{"arch": "gmlp", "model": "segmentation model", "dataset": "rendered scenes of toy objects such as cars, trees, mugs and chairs", "train_examples": 97500, "image_size": 48, "grayscale": true, "crop_scale_min": 1, "horizontal_flip": false, "translate": 0.12, "num_classes": 31, "output_stride": 8, "norm": "layernorm", "mlp_ratio": 6, "layer_scale_init": 0.1, "patch_size": [8, 8], "conv_stem": false, "layers": 6, "width": 128, "residual_init": "zero_last", "optimizer": "adamw", "lr": 0.0012, "beta1": 0.9, "beta2": 0.98, "eps": 1e-08, "steps": 22200, "batch_size": 512, "epochs": 116.6, "lr_schedule": "cosine", "final_lr_fraction": 0.05, "warmup_steps": 440, "weight_decay": 0.2}
Rows from block 3 of a small segmentation model, named by matrix and row number. Rows with one number belong to one neuron. Each number is 200 + 40 x the weight over its row's rms, rounded and kept within 0 to 999. All counts start at 0.
After each neuron's rows are labels from the 100 images, of 14848, where the neuron reaches its largest size: "top examples" is what is common among them; "patch colour" is the nearest of a few named colours to the mean colour under the peak. Only what is clearly more common there than usual is listed. The data: rendered scenes of toy objects such as cars, trees, mugs and chairs. In brackets: how many of the 100, against the usual share in percent.
# u: gMLP up (value half) (model.blocks.3.mixer.u.weight, 384x128), inputs 64-127
# v: gMLP up (gate half) (model.blocks.3.mixer.v.weight, 384x128), inputs 64-127
# out: gMLP down (model.blocks.3.mixer.out.weight, 128x384, transposed), outputs 64-127

u.304,238,254,168,236,177,200,239,159,207,164,177,204,153,200,255,151,219,200,219,167,183,196,262,191,161,180,197,212,277,167,214,263,188,197,266,204,224,273,171,246,203,193,157,143,270,157,153,183,172,176,241,232,220,105,140,228,207,254,191,115,205,93,182,177
v.304,163,161,215,133,151,161,204,216,250,195,168,162,233,182,196,220,188,211,161,196,225,240,151,166,242,277,239,260,277,257,185,217,182,238,109,258,251,221,241,191,162,240,211,179,164,182,183,238,147,146,194,121,215,260,149,157,160,139,225,228,179,205,212,200
out.304,263,182,265,149,272,162,197,183,174,215,179,215,203,126,141,224,163,181,170,262,139,206,202,152,180,181,207,222,165,185,249,179,268,181,162,135,160,203,196,208,275,189,239,154,241,188,278,264,175,204,189,101,169,189,203,276,239,162,213,207,223,244,216,125
top examples: umbrella (48 vs 6.4)
patch colour: white (64 vs 13.7)

u.326,224,230,177,214,217,199,165,189,207,188,193,241,170,246,204,208,233,188,261,202,215,166,228,249,176,210,198,272,248,192,214,204,236,253,226,173,159,234,184,244,228,225,142,171,212,159,219,214,232,149,208,220,223,147,222,229,211,186,222,192,203,195,192,174
v.326,168,175,162,219,206,237,187,239,201,202,261,163,212,206,153,301,262,216,170,181,163,165,240,254,250,205,162,129,222,177,129,201,219,174,200,257,242,285,251,135,202,162,223,106,236,225,192,213,168,158,213,187,177,194,197,153,232,182,239,262,293,210,234,298
out.326,188,158,127,163,139,221,145,230,249,210,174,219,170,164,185,220,208,286,159,213,155,249,226,229,273,129,200,183,244,219,220,285,143,150,197,249,184,188,214,174,155,201,217,168,224,198,124,204,182,195,222,158,176,246,146,230,231,212,189,233,186,220,174,238
top examples: candle (41 vs 6.6); snowman (26 vs 6.9)
patch colour: white (67 vs 13.7)

u.108,236,272,243,182,211,213,241,217,186,156,164,200,173,247,195,258,210,154,164,237,315,224,206,243,245,168,204,158,175,233,185,130,220,194,154,234,151,136,258,242,207,193,195,203,161,197,213,197,170,195,156,185,144,253,186,189,271,132,232,169,196,219,221,253
v.108,185,166,163,163,234,171,207,252,152,216,119,152,232,161,192,240,219,230,154,202,234,240,208,241,159,189,203,208,245,184,241,220,240,233,161,187,156,186,168,180,202,173,279,223,147,160,127,190,157,124,209,145,174,202,179,283,235,242,153,263,169,157,159,250
out.108,169,237,203,211,220,150,226,202,244,241,193,210,178,239,277,130,260,191,249,172,150,122,184,195,200,174,246,212,267,227,206,228,236,200,169,233,195,258,180,232,142,148,157,203,188,115,206,209,203,234,206,174,176,210,177,192,247,209,137,193,270,163,180,154
top examples: light from behind the scene (71 vs 25); count: three (60 vs 32.9)
patch colour: black (54 vs 17.9)

u.331,183,202,144,280,258,212,190,211,180,214,219,185,226,253,186,248,211,267,219,154,175,117,267,240,158,187,226,220,177,158,278,193,241,188,240,149,203,212,135,265,168,200,144,161,224,176,225,179,182,161,172,209,128,105,221,177,161,241,218,231,138,231,181,230
v.331,186,191,224,208,216,171,181,243,223,226,206,170,235,187,149,174,179,185,160,230,195,191,190,244,171,182,145,179,206,223,177,239,215,229,201,199,214,162,273,115,179,200,235,242,236,286,174,264,211,165,191,157,191,184,176,175,130,172,193,176,200,224,195,145
out.331,261,210,245,172,184,238,163,143,216,222,204,232,212,137,216,171,206,193,208,295,152,237,186,232,184,170,193,182,204,174,161,158,230,248,226,188,99,131,203,172,243,200,247,212,128,205,156,163,204,208,239,175,242,254,267,226,246,198,228,175,192,155,206,138
top examples: lamp (41 vs 6); tree (28 vs 6.4)
patch colour: white (43 vs 13.7)

u.146,279,233,134,217,252,238,184,180,189,226,210,167,121,221,206,203,187,237,242,164,208,182,250,195,178,218,201,216,175,139,156,208,147,208,246,212,198,237,203,239,198,191,152,165,245,193,171,243,218,182,227,194,266,186,180,156,150,272,232,147,269,166,172,162
v.146,175,176,229,259,243,227,197,216,210,196,171,220,218,154,233,252,177,212,142,194,200,140,260,203,236,254,202,198,219,207,174,186,207,154,129,236,200,202,183,188,261,232,166,99,146,231,169,287,107,170,159,184,211,199,171,188,158,201,207,240,206,234,238,257
out.146,206,240,209,240,220,158,247,198,117,218,146,236,243,163,181,179,227,172,213,160,164,134,188,267,225,281,213,237,186,283,243,194,296,155,204,220,161,238,164,181,190,125,203,203,179,143,142,170,246,212,168,191,121,157,261,254,181,221,194,238,204,205,248,174
top examples: bottle (33 vs 6.5)
patch colour: white (67 vs 13.7)

u.138,199,255,219,211,242,195,204,226,144,189,123,228,192,283,261,238,190,155,193,187,269,154,202,236,155,152,154,212,281,220,245,173,232,262,216,200,186,255,180,268,238,235,121,205,157,204,180,189,171,147,232,200,213,210,186,266,226,263,177,232,160,161,175,174
v.138,194,156,196,203,166,135,165,194,170,209,222,201,274,156,206,185,242,313,197,150,210,153,139,274,209,239,225,243,172,159,204,158,211,202,152,219,266,220,140,182,182,208,245,235,227,177,154,178,196,267,205,140,148,183,165,211,205,143,158,270,236,138,203,207
out.138,132,210,191,223,165,162,106,164,194,202,243,201,198,251,226,257,275,246,153,192,145,147,183,222,132,219,222,153,151,205,161,232,249,196,130,233,206,232,198,225,148,249,208,226,168,168,203,189,224,196,192,150,208,203,283,181,239,149,182,311,220,200,198,230
top examples: ladder (44 vs 6.8); boat (36 vs 6.3)
patch colour: white (66 vs 13.7)

u.251,162,173,189,196,211,175,222,237,238,220,75,175,262,185,223,224,242,166,157,130,127,213,232,173,211,142,204,198,214,214,241,258,218,246,243,262,204,175,248,152,212,187,201,182,173,192,166,222,207,163,232,235,190,174,169,277,138,180,109,234,210,181,188,146
v.251,159,222,160,162,181,218,161,143,157,214,171,184,239,205,220,213,153,237,208,182,212,241,182,221,184,232,262,193,251,180,272,231,220,150,201,162,330,271,145,226,207,156,185,192,225,128,125,179,263,184,177,184,251,216,199,166,156,191,173,202,183,238,141,222
out.251,146,256,238,163,168,313,155,179,218,216,189,218,113,105,239,215,208,215,195,263,209,185,195,216,198,215,209,212,119,204,215,197,226,132,180,93,169,204,188,317,158,167,132,162,216,259,193,230,220,177,166,118,212,218,200,207,190,151,236,194,203,173,203,204
top examples: light from behind the scene (66 vs 25)
patch colour: black (42 vs 17.9)

u.55,234,199,175,217,255,231,169,190,266,230,167,191,155,219,246,190,229,254,262,173,126,140,229,200,220,243,209,187,174,147,156,230,133,266,243,220,160,167,157,235,200,136,163,225,228,157,135,286,172,141,217,241,220,242,160,204,159,259,214,200,210,137,172,186
v.55,170,150,279,149,186,164,182,208,146,141,175,258,264,155,120,252,227,214,137,170,237,265,175,157,224,222,207,250,185,196,253,178,178,194,155,201,172,159,219,180,200,249,224,166,132,201,120,159,227,201,208,169,121,183,147,215,204,185,192,204,231,183,228,220
out.55,184,218,266,166,195,158,256,261,146,178,177,181,222,264,227,228,152,167,185,229,187,179,220,137,232,236,207,249,203,132,235,214,226,195,223,252,211,252,181,161,250,204,190,123,173,211,264,205,187,194,218,204,165,145,241,209,269,227,246,211,136,195,170,144
top examples: umbrella (31 vs 6.4)
patch colour: white (59 vs 13.7)

u.162,159,206,166,224,295,243,250,201,185,241,198,141,149,295,200,214,230,211,222,189,204,128,199,146,178,248,223,96,182,169,260,127,146,184,202,201,215,137,214,223,171,226,232,169,240,236,169,174,232,157,237,222,165,220,244,209,209,301,254,180,154,214,176,169
v.162,238,157,211,182,208,219,182,164,214,236,247,228,178,220,137,264,231,150,244,173,100,207,246,178,193,237,254,192,150,137,222,227,201,226,241,144,135,218,142,247,276,161,157,237,185,182,274,108,265,165,254,136,207,172,236,198,169,207,226,175,167,238,105,189
out.162,232,201,199,157,207,161,132,209,221,277,155,174,208,158,273,169,135,205,159,232,151,122,236,195,223,243,200,162,183,173,280,198,216,190,212,265,234,249,204,209,221,182,235,137,208,202,151,197,216,170,188,146,208,219,189,212,166,253,188,257,268,223,207,183
top examples: light from behind the scene (56 vs 25)
patch colour: white (70 vs 13.7)

u.168,288,179,218,232,254,236,162,165,177,244,197,209,204,181,234,274,229,231,265,172,255,229,218,232,201,206,188,219,167,172,167,193,240,204,180,184,136,183,185,225,138,197,237,199,193,164,226,203,160,132,166,199,190,177,172,214,254,207,234,161,214,191,184,180
v.168,165,183,224,146,196,179,265,194,213,197,233,299,113,179,205,239,185,195,127,218,171,139,176,179,199,158,138,148,237,243,218,169,265,220,175,269,238,197,231,162,188,216,252,166,245,203,110,146,144,230,153,251,190,169,267,216,163,174,151,225,192,202,233,233
out.168,222,240,167,232,185,149,181,172,242,198,195,223,201,216,194,178,219,188,220,192,204,123,152,242,171,227,267,92,219,221,161,185,187,198,198,249,198,261,202,152,183,136,177,212,245,239,143,170,303,242,187,217,193,187,226,187,154,215,197,209,222,164,168,212
top examples: bottle (35 vs 6.5); trophy (25 vs 6.7)
patch colour: white (63 vs 13.7)

u.196,256,188,199,204,206,187,177,173,150,258,199,192,219,192,242,231,182,155,208,187,211,125,188,190,270,242,166,230,98,210,212,203,247,248,158,140,185,284,222,204,211,172,229,185,193,193,202,174,269,131,229,167,220,234,209,212,210,234,152,184,130,182,195,169
v.196,232,257,168,234,154,168,175,163,236,202,204,150,172,188,240,238,94,205,204,113,206,155,192,206,255,221,300,221,174,239,182,144,250,280,261,152,135,250,205,180,153,184,211,234,144,170,219,196,221,211,190,210,334,169,252,220,169,155,118,206,193,178,243,208
out.196,247,166,167,217,145,111,221,223,181,283,253,199,227,107,190,202,196,226,152,223,218,192,210,200,173,221,182,180,219,239,301,211,247,209,170,231,259,206,220,199,111,188,202,206,189,156,198,239,137,289,245,202,234,225,140,258,178,217,223,267,271,218,130,202
top examples: ladder (27 vs 6.8)
patch colour: white (56 vs 13.7)

u.89,271,241,163,253,158,218,186,161,249,187,166,224,211,160,214,257,223,173,260,126,161,228,257,194,147,166,177,185,191,175,265,175,249,207,231,118,181,226,174,305,211,150,196,158,255,152,208,290,160,184,225,206,216,196,218,180,179,228,180,244,235,162,139,193
v.89,161,232,272,293,263,234,175,255,133,206,153,112,181,243,182,197,194,208,200,227,228,138,148,201,184,227,168,210,267,180,180,213,240,218,200,150,187,164,162,173,111,213,198,230,152,264,165,150,271,187,197,210,137,230,181,278,230,213,135,190,170,157,205,278
out.89,199,195,200,179,230,228,186,337,173,192,202,176,222,235,298,146,239,280,200,240,163,155,209,178,200,200,190,178,242,176,219,177,157,253,253,182,227,203,136,216,207,201,157,187,176,217,171,224,223,203,243,177,168,187,208,162,244,177,179,133,170,209,224,228
top examples: rocket (30 vs 6.5); pine (29 vs 6.3)
patch colour: white (68 vs 13.7)

u.124,241,267,218,203,172,183,167,258,166,206,185,254,149,171,221,177,235,134,204,188,138,227,209,120,228,200,225,225,203,184,200,233,280,218,238,201,203,221,132,283,218,187,228,192,238,130,147,197,202,146,213,124,193,182,283,256,224,209,149,180,222,206,172,162
v.124,150,141,250,260,210,268,175,218,232,158,176,179,182,210,229,220,164,165,137,142,185,217,163,162,215,234,218,192,238,244,191,203,185,244,185,187,173,155,229,225,181,199,178,202,176,191,178,277,131,210,192,186,234,223,235,145,184,167,182,255,214,217,210,222
out.124,208,182,227,184,188,245,203,194,228,154,178,186,248,231,124,274,126,194,176,227,193,231,177,255,148,186,191,195,101,251,181,128,109,197,261,256,191,119,200,152,222,276,185,224,201,254,229,216,187,171,166,229,172,172,142,221,200,161,285,233,179,217,200,249
top examples: umbrella (26 vs 6.4)
patch colour: white (59 vs 13.7)

u.127,166,203,203,233,185,210,221,236,181,171,207,212,196,229,233,192,156,123,119,189,222,147,134,146,262,239,256,204,208,217,181,140,233,238,132,238,170,219,186,202,227,183,205,245,163,140,176,236,146,200,200,218,201,197,219,187,188,208,209,193,82,231,305,222
v.127,233,248,180,196,172,252,176,206,213,190,223,245,148,223,259,217,183,219,277,198,185,222,243,189,210,248,221,182,161,185,234,135,153,141,245,117,209,208,247,229,227,151,88,229,165,218,236,233,232,204,233,239,209,161,199,184,157,133,166,186,179,142,179,145
out.127,251,217,169,156,223,219,216,206,205,134,285,157,189,254,161,208,162,147,212,128,237,217,185,177,212,185,153,168,195,213,209,132,153,234,207,221,199,257,177,259,201,151,184,237,215,203,188,89,223,214,209,257,207,249,259,254,239,190,229,178,131,234,197,202
top examples: light from behind the scene (83 vs 25); count: three (60 vs 32.9)
patch colour: black (80 vs 17.9)

u.289,158,129,93,237,278,222,221,219,205,219,200,179,242,185,203,199,173,207,233,147,133,218,266,187,200,174,175,222,188,248,218,213,220,201,288,227,176,194,165,172,181,289,174,149,190,207,102,165,194,158,273,182,158,194,195,214,227,226,207,217,230,156,185,131
v.289,222,165,233,143,206,213,230,178,230,219,124,192,163,151,167,150,225,168,150,210,217,257,212,238,150,226,179,160,181,229,186,192,114,181,133,233,237,197,234,163,115,225,299,186,224,251,217,158,246,144,165,295,184,115,225,243,158,219,202,220,248,196,270,269
out.289,191,191,244,233,228,254,200,218,155,213,175,271,188,236,253,193,253,126,198,214,284,226,160,208,236,206,190,188,181,159,251,223,165,175,176,182,187,243,273,145,138,164,287,224,235,143,226,170,155,179,256,243,250,211,242,227,169,163,221,178,196,228,129,213
top examples: barrel (57 vs 6.2); largest object: barrel (43 vs 4.6)
patch colour: white (35 vs 13.7)

u.221,225,169,211,246,179,229,188,191,219,222,211,232,206,203,183,204,177,219,197,208,134,180,263,222,177,212,263,195,233,184,207,305,287,189,276,169,126,263,113,216,149,111,188,201,225,209,282,188,206,178,184,164,176,129,252,183,194,215,186,142,189,182,201,164
v.221,178,117,190,191,237,257,216,240,213,277,222,114,288,224,245,155,195,186,146,284,221,181,171,207,275,165,186,199,225,231,174,184,233,210,182,198,242,135,248,178,237,237,217,199,176,284,144,235,182,176,204,189,182,144,208,273,268,174,219,183,220,177,211,231
out.221,208,165,259,218,233,220,176,289,129,196,205,168,239,216,221,227,190,199,235,234,164,151,197,172,171,204,216,184,162,192,184,83,216,262,188,189,217,148,202,176,302,205,175,187,187,222,207,225,234,210,212,154,234,176,256,209,240,142,163,157,204,213,259,223
top examples: tree (33 vs 6.4); lamp (32 vs 6)
patch colour: white (45 vs 13.7)

u.270,180,183,127,224,198,252,252,258,164,219,211,229,209,103,250,163,250,129,145,147,169,217,203,215,153,264,195,190,161,161,165,208,175,262,134,186,242,224,191,174,245,194,180,162,185,165,232,139,175,219,253,108,235,248,197,265,215,214,186,231,194,256,186,239
v.270,157,230,244,210,228,174,201,208,161,153,174,117,238,227,207,269,232,171,180,188,222,166,137,190,245,205,184,220,165,213,205,214,210,184,194,194,121,162,196,222,185,255,229,174,216,276,186,166,194,253,225,206,173,239,168,217,166,168,182,207,190,229,236,194
out.270,142,218,205,235,207,167,170,238,280,260,194,189,220,220,190,184,213,187,265,257,132,186,168,215,227,205,226,195,221,171,180,196,244,217,207,269,213,253,180,269,215,178,174,230,274,182,186,268,164,162,212,208,176,130,197,235,218,221,213,196,212,110,215,182
top examples: boat (28 vs 6.3)
patch colour: white (42 vs 13.7)

u.34,142,204,216,190,122,151,147,260,193,205,189,212,176,152,157,254,219,252,229,225,162,180,228,229,238,191,218,249,160,233,260,192,216,190,229,117,168,224,224,89,199,208,164,179,146,267,221,180,215,216,240,236,227,241,161,128,166,198,218,213,165,174,166,210
v.34,193,223,258,182,220,150,274,187,180,148,203,229,232,228,137,202,174,157,196,219,294,197,136,168,186,198,190,254,184,233,267,176,211,233,85,156,176,176,267,205,223,183,224,215,166,151,167,203,115,188,123,197,141,138,235,277,211,155,228,240,192,141,222,201
out.34,248,211,167,229,178,203,281,158,224,151,191,223,241,246,230,185,233,172,167,178,303,212,172,247,162,225,192,185,197,127,160,230,214,206,198,222,186,211,246,260,300,182,162,248,233,221,188,150,142,143,141,222,240,124,172,203,180,236,225,285,126,166,197,243
top examples: light from behind the scene (50 vs 25)
patch colour: black (44 vs 17.9)

u.267,140,179,206,198,282,233,144,205,176,225,139,153,198,187,262,174,155,106,231,275,217,152,185,135,240,208,205,159,287,224,187,259,201,218,186,200,89,160,114,158,188,263,145,222,240,126,147,238,284,212,235,220,230,254,313,186,172,193,188,169,116,174,234,229
v.267,253,270,150,135,155,216,182,187,216,176,155,193,152,123,190,190,194,184,234,122,243,146,278,206,183,164,262,194,197,221,241,196,219,177,262,191,135,198,210,180,203,210,155,237,132,255,238,173,260,201,214,237,221,151,264,188,175,159,227,204,143,211,189,159
out.267,237,148,222,145,181,171,170,276,137,223,228,154,249,174,246,149,194,214,240,214,196,177,182,185,250,212,243,119,194,141,176,253,141,154,146,223,201,184,176,163,189,157,247,204,210,172,153,259,208,175,247,158,275,169,246,226,205,163,142,171,190,143,256,209
top examples: hammer (33 vs 6.1)
patch colour: white (43 vs 13.7)

u.142,173,216,231,198,182,294,226,200,145,260,116,250,222,232,201,183,144,217,178,103,205,172,283,204,203,216,188,229,122,243,230,209,239,297,200,238,201,174,183,160,150,200,168,220,179,215,204,233,196,195,209,176,231,189,211,221,192,243,218,199,247,229,240,149
v.142,176,164,212,104,205,203,271,236,181,182,186,257,204,211,258,208,165,187,197,174,273,212,198,187,86,148,206,181,246,287,189,155,291,240,175,149,222,102,217,165,152,219,228,222,130,236,214,225,167,197,193,178,232,163,245,238,216,159,193,172,183,191,261,177
out.142,136,168,133,174,184,197,268,176,209,167,247,244,171,216,279,226,177,138,187,242,211,178,144,223,193,185,183,197,87,210,125,206,154,150,187,250,234,253,237,212,187,279,176,220,188,238,172,162,123,169,120,135,226,224,267,168,157,220,162,264,239,182,135,245
top examples: light from behind the scene (56 vs 25); pine (27 vs 6.3)
patch colour: black (59 vs 17.9)

u.290,204,262,141,179,183,224,140,210,195,154,200,196,154,185,125,139,166,246,270,215,278,185,266,185,166,250,177,228,185,180,229,186,118,223,186,184,236,153,219,189,175,164,155,175,150,235,200,223,262,222,179,265,216,166,243,209,257,203,213,227,178,163,270,238
v.290,134,259,257,196,189,257,223,213,106,194,106,253,215,184,174,227,147,153,183,207,230,206,200,214,197,202,306,240,223,216,216,196,155,119,197,193,231,206,234,212,214,204,105,201,208,183,211,160,177,236,163,178,235,187,197,246,173,88,190,184,152,221,261,223
out.290,167,106,229,173,177,183,186,197,255,302,166,191,220,228,251,201,213,202,218,204,158,185,101,195,120,201,191,212,278,267,218,149,193,219,165,167,221,220,178,230,224,181,244,163,210,186,149,243,138,193,184,207,130,163,235,158,222,120,209,213,219,219,149,195
top examples: light from behind the camera (69 vs 25.5); table (38 vs 6.8)
patch colour: black (42 vs 17.9)

u.25,181,211,213,147,237,196,169,233,197,141,196,181,144,146,140,222,188,205,192,240,234,182,198,219,193,206,177,258,195,232,226,152,251,224,278,146,197,213,214,249,204,180,155,195,190,194,248,192,214,280,180,168,205,225,169,228,226,153,301,201,183,162,218,231
v.25,198,234,210,218,217,215,232,204,259,195,217,215,302,190,184,142,159,229,194,122,220,115,203,187,199,227,190,273,245,206,159,228,237,191,281,189,147,216,236,193,134,175,154,153,305,188,197,211,234,285,142,141,219,306,230,199,131,233,196,216,197,97,176,211
out.25,196,199,168,208,155,126,186,164,193,217,147,222,162,195,219,170,274,176,232,241,133,206,111,196,173,197,169,208,201,115,171,180,209,248,269,216,236,225,228,192,157,207,177,145,129,174,180,240,175,185,172,177,210,219,180,217,263,218,206,216,148,170,184,212
top examples: light from behind the camera (77 vs 25.5)
patch colour: black (54 vs 17.9)

u.88,203,151,190,224,162,276,258,173,136,156,213,249,192,186,226,208,201,276,191,153,163,191,265,228,150,176,186,153,242,199,203,212,154,174,170,187,215,175,249,159,168,127,131,183,195,207,216,194,163,237,224,195,154,255,173,116,224,321,180,178,123,164,214,216
v.88,179,260,217,230,196,219,201,190,145,159,216,224,136,193,178,194,95,239,227,167,138,198,224,216,150,154,180,245,215,151,207,189,146,195,100,169,179,225,217,229,103,167,237,206,188,180,249,178,156,255,242,224,230,278,145,144,166,247,247,213,123,182,157,186
out.88,233,212,223,212,214,119,182,211,242,173,188,218,120,152,245,188,276,168,175,156,250,219,226,221,131,234,176,215,206,177,259,112,223,182,181,221,201,175,204,198,119,225,255,257,237,159,189,170,245,223,179,204,238,189,184,272,251,144,247,268,223,183,169,252
top examples: ladder (65 vs 6.8); largest object: ladder (32 vs 2.3)
patch colour: white (39 vs 13.7)

u.80,169,140,174,207,237,232,197,165,196,209,109,153,194,190,185,186,196,203,222,96,173,176,299,224,204,233,237,217,157,181,243,208,195,226,241,259,231,238,187,185,197,159,169,246,194,205,138,135,224,138,268,184,166,135,156,254,233,243,206,230,189,169,185,162
v.80,207,156,193,230,211,183,174,251,260,192,154,208,84,153,187,213,216,235,201,221,125,202,235,227,215,290,200,237,153,184,155,268,215,275,90,229,198,178,158,184,155,218,200,251,165,247,217,189,193,180,229,168,202,159,201,282,210,212,155,181,207,155,231,191
out.80,198,164,206,238,207,213,259,180,246,244,199,237,130,190,199,228,242,207,249,223,238,191,151,249,198,236,201,189,226,164,201,204,202,201,190,180,188,331,163,171,210,256,245,227,291,259,217,176,213,154,230,266,193,163,260,229,231,183,176,253,202,147,165,217
top examples: ladder (53 vs 6.8)
patch colour: white (55 vs 13.7)

u.239,223,207,173,206,246,246,253,223,124,177,241,111,168,270,192,238,260,217,203,152,243,171,189,233,165,189,236,250,209,193,190,229,139,85,253,259,107,212,237,273,191,218,259,182,194,210,155,219,229,182,259,139,161,146,190,172,239,152,216,149,205,220,156,178
v.239,175,221,241,218,208,222,211,253,127,197,197,159,298,205,268,214,220,162,157,249,206,225,241,171,192,160,228,184,221,151,240,210,239,223,189,184,206,135,213,196,219,208,199,161,223,234,230,257,170,241,156,266,169,195,147,265,226,184,190,246,227,223,216,233
out.239,238,261,167,223,137,168,164,211,238,215,156,214,268,205,177,189,196,178,205,167,152,135,222,237,178,237,198,128,173,238,181,137,162,276,170,194,159,217,192,188,235,155,150,199,171,219,119,180,252,188,131,164,190,255,218,175,224,213,230,222,202,188,243,181
top examples: table (28 vs 6.8); robot (25 vs 6.4)
patch colour: white (33 vs 13.7)

u.6,210,222,210,178,122,220,219,211,156,151,262,205,170,231,171,245,199,265,236,191,184,188,239,195,212,179,168,230,164,170,289,151,176,188,239,146,207,248,204,245,189,161,178,127,211,195,236,195,219,152,239,142,200,189,235,223,260,178,219,181,155,238,167,157
v.6,173,144,221,244,254,249,193,177,165,222,147,104,161,172,200,234,194,213,116,210,213,115,223,249,247,138,228,207,243,173,192,230,252,271,155,239,155,160,149,249,106,162,263,227,253,155,145,288,188,228,150,187,222,167,213,219,180,142,166,219,220,161,232,253
out.6,252,99,208,185,217,148,181,165,243,236,219,219,219,199,241,171,226,206,163,238,244,297,179,201,113,256,177,189,213,209,172,200,241,226,187,146,162,323,202,236,226,182,221,307,104,89,198,163,213,185,206,210,176,180,145,147,188,195,233,226,216,143,262,193
top examples: hammer (45 vs 6.1); trophy (25 vs 6.7)
patch colour: white (55 vs 13.7)

u.356,286,170,165,145,247,282,200,213,200,195,208,240,180,236,203,195,158,242,195,173,207,188,213,219,173,140,230,232,229,169,276,251,245,216,174,226,114,233,202,203,162,229,217,176,197,158,126,258,206,145,175,237,171,164,176,157,252,222,248,159,249,221,222,146
v.356,201,162,229,214,157,142,232,156,233,193,202,218,183,166,206,235,115,234,168,223,176,187,191,184,184,154,216,180,214,267,218,166,225,269,208,177,221,162,176,190,200,260,132,179,189,232,229,179,160,249,234,241,271,185,203,127,76,176,143,229,119,230,191,206
out.356,224,209,277,228,148,199,197,182,289,235,260,219,275,202,191,190,189,136,257,145,241,149,186,137,232,250,247,208,175,292,98,220,157,166,195,198,235,147,247,194,174,157,214,221,256,169,197,136,191,272,191,181,175,199,267,213,129,148,216,220,181,74,160,170
top examples: table (35 vs 6.8); arch (26 vs 6.6)
patch colour: white (43 vs 13.7)

u.78,103,199,190,213,194,146,177,223,182,195,131,219,165,181,264,253,138,156,164,270,243,130,199,175,245,165,206,250,283,250,269,130,204,182,197,245,156,188,242,165,178,285,166,155,152,148,162,210,265,195,217,209,260,146,200,231,219,232,180,226,111,206,172,246
v.78,197,198,244,284,179,221,229,127,229,246,209,278,151,193,194,167,241,202,187,176,130,242,169,256,158,159,171,128,168,231,238,250,130,283,203,256,290,188,234,196,214,286,196,198,177,199,201,134,151,148,145,256,204,201,245,116,195,227,216,141,169,220,191,241
out.78,144,186,271,259,216,214,187,236,203,215,218,217,220,156,145,174,220,226,184,243,198,207,178,188,116,208,221,239,147,176,199,203,150,178,159,166,102,166,193,179,184,187,242,240,203,239,174,164,124,196,232,216,238,224,207,142,170,152,147,251,270,123,220,172
top examples: tree (40 vs 6.4); mushroom (35 vs 6.8); largest object: tree (33 vs 4); largest object: mushroom (26 vs 4.2)
patch colour: black (39 vs 17.9)

u.154,232,186,179,228,275,201,249,181,161,244,144,229,129,229,189,167,160,190,233,138,164,201,251,186,214,177,278,246,176,167,193,216,232,220,209,189,172,189,142,197,242,211,92,155,209,156,214,229,162,151,175,188,208,145,215,139,205,204,214,177,263,209,213,198
v.154,185,154,230,194,178,197,134,272,223,198,252,158,222,199,180,217,313,205,185,201,235,255,171,198,190,165,113,187,275,163,184,228,95,212,189,230,230,254,187,165,205,181,239,165,170,214,173,200,172,224,211,148,106,219,165,164,268,270,251,233,245,197,148,187
out.154,138,195,200,195,240,174,129,232,260,213,190,213,149,189,192,175,238,232,207,217,148,178,237,195,153,101,150,175,235,199,204,220,224,205,210,205,207,144,216,192,203,228,263,167,255,231,158,190,235,246,192,238,222,223,154,247,225,192,230,244,146,227,166,186
top examples: rocket (54 vs 6.5); pine (31 vs 6.3); largest object: rocket (27 vs 2.9)
patch colour: white (70 vs 13.7)